config.toml
arch = "transformer"
model = "sound classifier"
dataset = "simulated sounds of rotating machines with and without faults"
train_examples = 39062
time_shift_ms = 50
n_mels = 64
hop_length = 160
input = "log_mel"
spec_augment = false
win_length = 512
targets = ["machine"]
num_classes = 8
norm = "layernorm"
norm_position = "pre"
hidden_act = "reglu"
head_dim = 48
fused_qkv = true
bias = "all"
qk_norm = false
parallel_block = false
moe = "soft"
drop_path = 0.05
num_experts = 8
moe_every = 1
expert_mlp_ratio = 2
slots_per_expert = 2
shared_expert = false
subsampling = 2
layers = 8
width = 256
positions = "learned"
pooling = "mean"
loss = "cross_entropy"
residual_init = "zero_last"
optimizer = "muon"
muon_scale = "match_rms_adamw"
learning_rate = 0.0069
momentum = 0.9
nesterov = true
orthogonalizer = "newton_schulz_5"
adamw_lr_other_params = 0.001
max_steps = 13200
batch_size = 64
epochs = 21.6
lr_schedule = "cosine"
final_lr_fraction = 0.1
warmup_steps = 660
weight_decay = 0.02
adamw_weight_decay_other_params = 0
Rows from block 2 of a small sound classifier, named by matrix and row number. Rows with one number within an expert belong to one neuron, the router's apart. Each number is 128 + 32 x the weight over its row's rms, rounded and kept within 0 to 255. All counts start at 0. Numbers have three digits each.
Before each expert's rows are labels from the 100 clips, of 14976, where the router gives the expert most weight on average: "responds to" is what is common among them; "loudest band" is the band of the loudest frequency at the time of the peak. Only what is clearly more common there than usual is listed. The data: simulated sounds of rotating machines with and without faults. In brackets: how many of the 100, against the usual share in percent.
# router: slot weights (model.blocks.2.mlp.router.weight, 16x256, trained with AdamW), inputs 86-171
# gate: expert gate (model.blocks.2.mlp.gate, 8x512x256), inputs 86-171
# up: expert up (model.blocks.2.mlp.up, 8x512x256), inputs 86-171
# down: expert down (model.blocks.2.mlp.down, 8x256x512, transposed), outputs 86-171

# expert 4
responds to: turbine (100 vs 12.6); speed: fast (100 vs 32.8)
loudest band: 250 to 500 Hz (36 vs 10.3)
router.8:147113184067177178179123145105106140152164151089110167115106157110109181117142185095104141144144079127183122108145112098168154140167123132155104132166145159134134158068165135203119145096138184139084139099127179158200161072123174138116102145091130095169149139
router.9:169123099107126149128113126106135129156150137146103104118132094136095105116145109113130096120098118091100171154117104123131193159137112149125087159144122148155103191083113076112073094072126150161128121184132122155094107186137137174159142177095116079095058104
gate.0:095095131137172142100097186192147127128103176115163168118143096119186097124124088180157128098082138112124108152163153160202112147168187060123172115097182106013123157109112121109131110137194137182096132103145167180182155092105105125108132146122131110173123124
up.0:096089154103124130127126144128220057120126173097129157135101080104116143128115149138101142106094144111123119139075147079128104175150125150099130102151187190114165126126186148125036134081091156140108157072136117121066108151120135069114114156141112159095087158
down.0:085164159156170096125086159115141130119165111098146133107155177168113071138092062092157117129128117178177175140137123201093122146146114084092145144054092126146140085104108166071117107139138154108143122110109128128161158154133146191070120189071113065117132111

# expert 2
responds to: conveyor (42 vs 12)
loudest band: 1000 to 2000 Hz (35 vs 14.1)
router.4:146131138144099147109108089113117135119159164129084072084075126151102095134116155131110110114153107070160120109105107118112173117179117151190082179141104100135079150084157118146095108191151175105087145198149160104179132149088107178127155191104102110156084123
router.5:120127140146131183114109123117134126174108159101114115113165133105071087125139168171093139142117138120104110095079110102069150106110131137103060135116142060169177205119133055083111064139116160180142153205147119102104091104085115154101141188065124151122146157
gate.0:140130126133093149140074156064155141135126107131082114146138147135110158085163176030135141125099144122154091122082116135129122142170087151101159136097162107142122063140145113181183096164210097129188073204142151172075173112156170094120152132141156139128209166
up.0:095140133102144149108133024131163105092159136173134112111149108088157124105113187180142084153127161151093074138177178173098124129114150131153083127093147165117162142137132073127082129101088113137103143126146108122139108095150094166140137203143123098103093167
down.0:101110110116138079080143160168051111091130138146139105102147179157129137078149150128131143113156197119115168120110147191127197130114174113140168160113143140143105115137099115130140118093199126193130088144120150117110162123118117187120161126156148140123171107

# expert 0
responds to: gearbox (99 vs 12.9)
loudest band: 500 to 1000 Hz (50 vs 12.7)
router.0:145107144143103122095078126095118079100157100057091129104103129118091120125156140092196124143150184119092153127060207106118138144079171150156098142090114105141131173123109152092086098061143134114068166157112156084185171166070127148136098113136082136143064108
router.1:147128099119139177120140144097166112134161125149083094148133137101100116117167173101078134071142131117138196121093076102087144179197114101170131160132061099163143199083091112077111118131104173149117142152125159091105133131129122160075169166108104118182079127
gate.0:142108146139122112087196068181137127135061087068156194195149106119097166133153116124058160115174140153138140128084124063109123145148130096106163052067157097175154117116100135122090135124185115109118097100117144135120167119146105078069186083134079132137143155
up.0:147136095127131167120176159178209117110153086103091144133141163137046126173114155125110136143098154105117084135177091097129073138142138154145163150150116095068105151168148161150163149132138160100104138113156136138125122101115136192148161077104121129129151166
down.0:089152127118112135101124144107067138131049113125158148112100128127125154115083098111140188165122143143122195097123139097066102180138058051100101110083089090168146119083069112152093130157104090095135117149100155142127136118156093119133089172077093095149133106

# expert 3
responds to: pump (100 vs 12.3); speed: fast (65 vs 32.8)
loudest band: 250 to 500 Hz (35 vs 10.3); 500 to 1000 Hz (32 vs 12.7)
router.6:157084098145136113174108159068168133129129153087145171081126160120114085084127157130158129107129140111088177139123088070152120106133152122128094119127132103183075092072068174184058145119136177112081193150122142122171107161114123140132124156089103122136120176
router.7:141170176147132113045140089163097112104131186148098100106090118164172131098129138080096165094178123125165139163124119146087067080174134152120110117203102101149119095095064102090136125111150143117179074133180172121153104109124185129155190193116113133149097141
gate.0:124108109116127187125134229167133138133116104102101145070121186145140147152148152082119173141095155089171153131097073101156141158104101157137051132097168097108143141161149094170077083155108126125127134163141121139110175129134139120153127138091146144143136167
up.0:070142122109130154135135110080108125173184115107179155122219135086107131134119109225160154138173124116127124124157089174131109076163156122087190098130081099113179091149074079112168161080075090102148128119151064115092138089146107087153102107105094141155107138
down.0:154084134114133133156144174168209105142101159087089121125131140111164164102114167157080135123131110141077142105173071121105131116116093094168121071124082152118119101115107144148166084112134083131149109136137169088138146165132155090156159133192144129154185098